config.yaml
dataset: "synthesised imitations of 52 everyday sounds, one a clip"
n_mels: 80
hop_length: 160
codebook_size: 256
arch: "transformer"
mlp_ratio: 4
dropout: 0.1
width: 160
optimizer: "adam_atan2"
lr: 0.0022
grad_clip: 5.0
batch_size: 512
epochs: 145.5
lr_schedule: "cosine"
Rows from block 4 of a small self-supervised audio encoder (BEST-RQ), named by matrix and row number. Rows with one number belong to one neuron. Each number is 500 + 40 x the weight over its row's rms, rounded and kept within 0 to 999. All counts start at 0. Numbers have three digits each.
Before each neuron's rows are labels from the 100 clips, of 14848, where the neuron reaches its highest value: "responds to" is what is common among them; "loudest" is the band of the loudest frequency at the time of the peak. Only what is clearly more common there than usual is listed. The data: synthesised imitations of 52 everyday sounds, one a clip.
# fc1: MLP up (model.blocks.4.mlp.fc1.weight, 640x160), inputs 0-53
# fc2: MLP down (model.blocks.4.mlp.fc2.weight, 160x640, transposed), outputs 0-53

responds to: howling; spray hiss
loudest: 500 to 1000 Hz; 4000 to 8000 Hz
fc1.148:514507537555487523460533438520401477527522544496510499526516480585497525481493413486529576497457551498485544474574523530488536467538487407499516469548438453496503
fc2.148:541587422475532499441512505560580479541560579487562520434504527474561441452480532485541499482438523458512498471462471528501471497496552487498406523552505508499541

responds to: household; typing; applause
loudest: 1000 to 2000 Hz; 2000 to 4000 Hz
fc1.76:475482388461510478485521498512580480473437479430501498512503496484514506543541518485452565493502541396517527510509537500602543432488565586506519451551503480481559
fc2.76:545518650541455509562508481490543486526504500536557529467486519514522481498420451497557508505461484540506500515489473533499492568483510428532447609468484490496517

responds to: white noise
loudest: 2000 to 4000 Hz
fc1.390:439503453426538510468489539508543472413440447427507501528443501526472462509429510528484530482549539497504497495507532503494436576444465441558511488501491517427519
fc2.390:474388515504546519536509486467503550477458467466571473544522510536460568536529519567464535453493488576486466542558587495543524576523502480518499574516505528508472

responds to: reverberation; text has "room"; text has "reverberant"
loudest: 2000 to 4000 Hz
fc1.527:539462504526571501552369394592574525585563524481442501454464450569521508470483521495494504472450503465530442501411506503514468469548493512519454424471497529480475
fc2.527:394545430535510500492440499498502558527496465440488473508483487472535551486503514540404489512491491492536491479516541542503515507500501558443526558491417470472488

responds to: people; crying baby
loudest: 500 to 1000 Hz
fc1.583:547526479502517427466570453445538423549483506431514454536486526537474500497527463456520563523410459505460441514439519469472504499535555501487480472495481546464426
fc2.583:452521478501451519408515486581519466530526451519522582541548472512490542552526507447512477561524493515468510436554492457497512462468495445540530474462478455500513

responds to: animals; howling
loudest: 250 to 500 Hz
fc1.451:525536580424519467486467580504466526537503541559516482443449506556462463429481491544533499479384454469488467521475488493527480521532472489499498530469507569492523
fc2.451:482535456552500517504516479455512581481595533566523509451531483450507516460511541515487464460473491504494560483494544543480480480467461454453509499453453439482533

responds to: animals; siren; howling
loudest: 500 to 1000 Hz
fc1.631:489498496483535433528440542509521475434484490467513477548512532498533506507478490454453440481455433568531479511521491499487504420484462465488534445504437488453465
fc2.631:493544524466521448490542553577608492532558507553518604497495460534493532467419484481447477421608549508460491501471534551452461437484441458445470484430507497535539

responds to: thin (high-pass); white noise
loudest: 4000 to 8000 Hz
fc1.155:440540576543527490522547564490478485457461434435527507511488437526490471466478447471532462473408522460533498502558547540509543562521498498520514488473456582420457
fc2.155:462474468478475498515541424510548495463532465511568486513489542456527591500566487464487509557536512463485499405510477437505475506504479452513522496508518455544494

responds to: clipping; text has "clipped"
loudest: 2000 to 4000 Hz
fc1.329:533550495498510435497521565449499492492411552555491481562545546534532473544465536455440497518521506508504471499567508492528439510491498500425453522468464492384496
fc2.329:517499468536469511430471432440516532477467518514480597479510466601527465535539503490535493524474513511474490541457414504512558547503453525475483430507525496549449

responds to: white noise; thin (high-pass)
loudest: 1000 to 2000 Hz
fc1.415:490518484506570468480513460562530516535548494558568456474451471452531545524495464485476498594536418481457511503566532507460457445511556528535485551501517481508489
fc2.415:494463441473495498564522476469474563505522505441484596539472459474435466458509492435488475522511514577488492488546437495438455542565547431463490444432504510500497

responds to: reverberation; text has "room"; text has "reverberant"; quiet level
loudest: 250 to 500 Hz
fc1.587:471521468485530489519522552525499454577476465458473490573491486560493439499449528517501527528453504548530521487519470473539463408466466500463578429540481542488575
fc2.587:528482480495497506466501528522532538514545480468468436518547609428481503516558472533530464496550505525547493536571516466504502473474458453466406564447520606457460

responds to: people; crying baby
loudest: 500 to 1000 Hz
fc1.170:437481515505511436483505468522534484542468504510513464542436488540497530537446511452502537503496455534515441528429449456578481400534505544499530489471428459429474
fc2.170:459508543518493467460521541563479478488537461441465513529510492539496431511453519515509513536533480516520474506480452513545502510556534450530577468515483525491467

responds to: reverberation; text has "room"; text has "reverberant"
loudest: 250 to 500 Hz
fc1.553:502512510523541463545453498506483489480421527452556489499458556512532454522429523553425461499505480510509491445503462455470469437427449438486467548564480562471536
fc2.553:473466495449542495484524530537430422498517385517493503490485477442472415589549533565479488486547597433491498545484519520487502475501470510542468535465545533520517

responds to: people; chatter
loudest: 500 to 1000 Hz; 250 to 500 Hz
fc1.163:478495448492499521530564514512461512460457543438496495549476564512543515595451472484459437526530469516493420461481522433486512449485468462411470453529464442491492
fc2.163:463473493543464516464618513494512483527486548515529500504507427499505474477466488443535451436517478492491549504499521516477509490491462483480461438502461577567527

responds to: machines and effects; sawing
loudest: 2000 to 4000 Hz
fc1.202:527490539533551457526508585519453437513516455496509481430493435590521506482476496499500443544440519552457490449462527437536482499536487485464601544476466463462477
fc2.202:542490536468522519504475572550407462579504542489492399459438499542479544489510519492611546539517537527594505481550535476512539578535464516558455503472465506493528

responds to: household; glass breaking
loudest: 500 to 1000 Hz
fc1.95:514462514442489493554515475375481428419495530461533484540497521543567437519509508405488538534431499487454397560507532499493487465524487496447482474488503529501474
fc2.95:442475398514540467460479474497500491501460515526521576511547480555527552528461458518475528470496482496514518487503455491495517493506465397452486473556448422532498

responds to: clipping; text has "clipped"
loudest: 4000 to 8000 Hz; 2000 to 4000 Hz
fc1.498:440486536529508460497487520535507504517498571451481479558443516491446532511458513425451493510506515479501454534562443478488486396403506477494446441527446478388577
fc2.498:521581444511581527476533473521495551556450481443470672503481506533446450493473518486464462540497483536543458518450424453509454538534497488413471495479498521515507

responds to: people; chatter
loudest: 500 to 1000 Hz; 250 to 500 Hz
fc1.416:390505565431466540551425513469482504579483501504484501519453529570511510464446487495468502550493454588545474505499509513551417503484516494453555436467407474516519
fc2.416:490504465522448455428508478450522499497559492544525548561515427487549509529482505461469504436438506523498447504447515500508535472509401490500424519566502505402540

responds to: white noise; reverberation; text has "reverberant"; text has "room"
loudest: 500 to 1000 Hz
fc1.218:495488501547476512460486550556476463508496486517461476441495440504503500484487500511499486532457490520476492387465524542517457566452462525497481454464490503508516
fc2.218:491496537482430479480484549480494448477552505455454449409457492560493503460558481486499519551501564491538502510525492538552514568437468502453497448495524481563479

responds to: white noise; clipping; text has "clipped"
loudest: 4000 to 8000 Hz
fc1.508:520448525524533492512511544480472471518432505398458506533490504546504464543508505443497529520439528505542480536433480482511386532475491436461530426505465547528456
fc2.508:510551599448410505560444516469496479560529540468475516482442496507522475460501498515523463537501497503432584525492531525468598532488531516566472605488494589507530

responds to: people; crying baby
loudest: 1000 to 2000 Hz
fc1.146:472545521465509485500495496514497560508555433544460499503454461531451457437458485491477479468510450521530553478502498484447463425554491529455485521525445485446492
fc2.146:498482516579539503488474525436461490474486538448559445395508515506577521526557478515476500444601509542393537489490536492517437544495531469439487554482460493525529

responds to: clipping; text has "clipped"
loudest: 2000 to 4000 Hz
fc1.157:492528516464580530567531580517530461521417519485504471498462522486505448562508494540397508452442548464576414529508449511591402538480495497518518458527403529602472
fc2.157:586564500518508484601513553485521522474525476488521528462455470477515560465463623479505506602564523508478518480514536514493445398526493469484528473412503452511496

responds to: machines and effects; spray hiss
loudest: 4000 to 8000 Hz
fc1.581:475435501500476462494490513563548499548531522485497496585465501562483515480428532409466518502493482494483444480533487494497512569443624474537520437491518455445398
fc2.581:475533523559560555444470419484508516551490608524492558524507556492496491536542472525514499521471512432502494498433466457529488436488535471475471438422443547506505

responds to: household; doorbell
loudest: 500 to 1000 Hz
fc1.206:483451468516573500561522523506548485487505515515527500536495493542516404469453494450527425539462449467522462406450466483459475435574500456503437478465515490479488
fc2.206:474472572445467485547491537425466480513545515454530585476521483447473440526464518499550535497505546478511475559554460525502445576527473540476527450497545499492495

responds to: reverberation; text has "room"; text has "reverberant"; people
loudest: 4000 to 8000 Hz
fc1.314:476555483499530531554421406450463439511512417511520525538522480472461403542463425412486473431488480530465441539547496514446503449513533543475571459554559546498459
fc2.314:525536449562582504552513550455517519492526496521521466483497487502468457462436560513418540442451537520435505504508560478529466525489575467546452483447510500507452

responds to: thin (high-pass); music
loudest: 500 to 1000 Hz
fc1.335:515443444440492512516475529488530513527441421419495489569503536519488500532453409489422474493548488474477546484576498552461486476518502490511494503514454493533496
fc2.335:515516441483464514492487579577524399514581504570514439467502483505468532507486509531540490567520516524499479489525492463502487473435516468502502517549522521447528

responds to: reverberation; text has "room"; text has "reverberant"; animals
loudest: 250 to 500 Hz
fc1.34:454469546394442480540507474501462419547469477436448453521491484525462469501450450472461503531480527501528456503551460556501503563457519507484513537529492566507469
fc2.34:475520497424410470499600450492489442496556454458487523494504466549529531551434470512520469519508552439499499526531474524563494547533536550520510447509554461515507

responds to: animals; frog croaking
loudest: 1000 to 2000 Hz
fc1.472:451530492492538450500508496482489515505483496510440500531565517522492458442472491484488477521543497540571494451530471459504446512448518514500528528461401487457516
fc2.472:475513497549514464484495584508461492481488456475556303527433491481530561577545531494524520517535439460457516477498476504502512518508514494581484490527522521506529

responds to: white noise
loudest: 4000 to 8000 Hz
fc1.162:525490462523513478502486556428430527530507518425462478480461485528499476467432462435504567553404466534508543452505476556522477503533520480440461499490451483465524
fc2.162:542562467507501521518494524505546531546524526419523552465477610482557464501533558487506501585437549481544478515464542478470542507515528544566559482556511539526494

responds to: animals; mooing
loudest: 250 to 500 Hz
fc1.19:493495495482498527540445511515524487547544546487498488583449529530499531562377497516423495490548451485501473416499549453409463513541446482483510425515568496525485
fc2.19:468525535520483494557507497520576561521493515496500553581475559530509539447513549455450580468489530530476462472583510504412512507476444462486525445467520445538485

responds to: household; coin spinning
loudest: 2000 to 4000 Hz
fc1.551:550489484494529442485568564516481479575571500517491454506481494469497389442476500444448502487565463532429490475519498483442502562537509517513495467552554494498512
fc2.551:522526513535498427567444518480498557489531496482542500439521503523543456517492501521516495433498469511441497530451450478499463520578483508552454589484499448474536

responds to: white noise
loudest: 2000 to 4000 Hz
fc1.466:495549546526497438485519546438464515479413529495435455495465523522462444508459505514474486487434521449560468427506534434505516496450528526512486459472500540487442
fc2.466:530472480447560507589480534447519463504539462536501528521538436403519528480446520546463453553484488517547498443550493534539500505487554509558573546482516545445530

responds to: household; typing
loudest: 2000 to 4000 Hz
fc1.254:548564460523511488487555508491487523427498522545503486432490529543473469552533480528536449501551594421514479473513527488530533428523485552467548451487545471567509
fc2.254:519481551496468469523398459514479518519507487455505491569431535480527500462542487535447523552428524506488499585510526516509483555504517456539474504544506481485536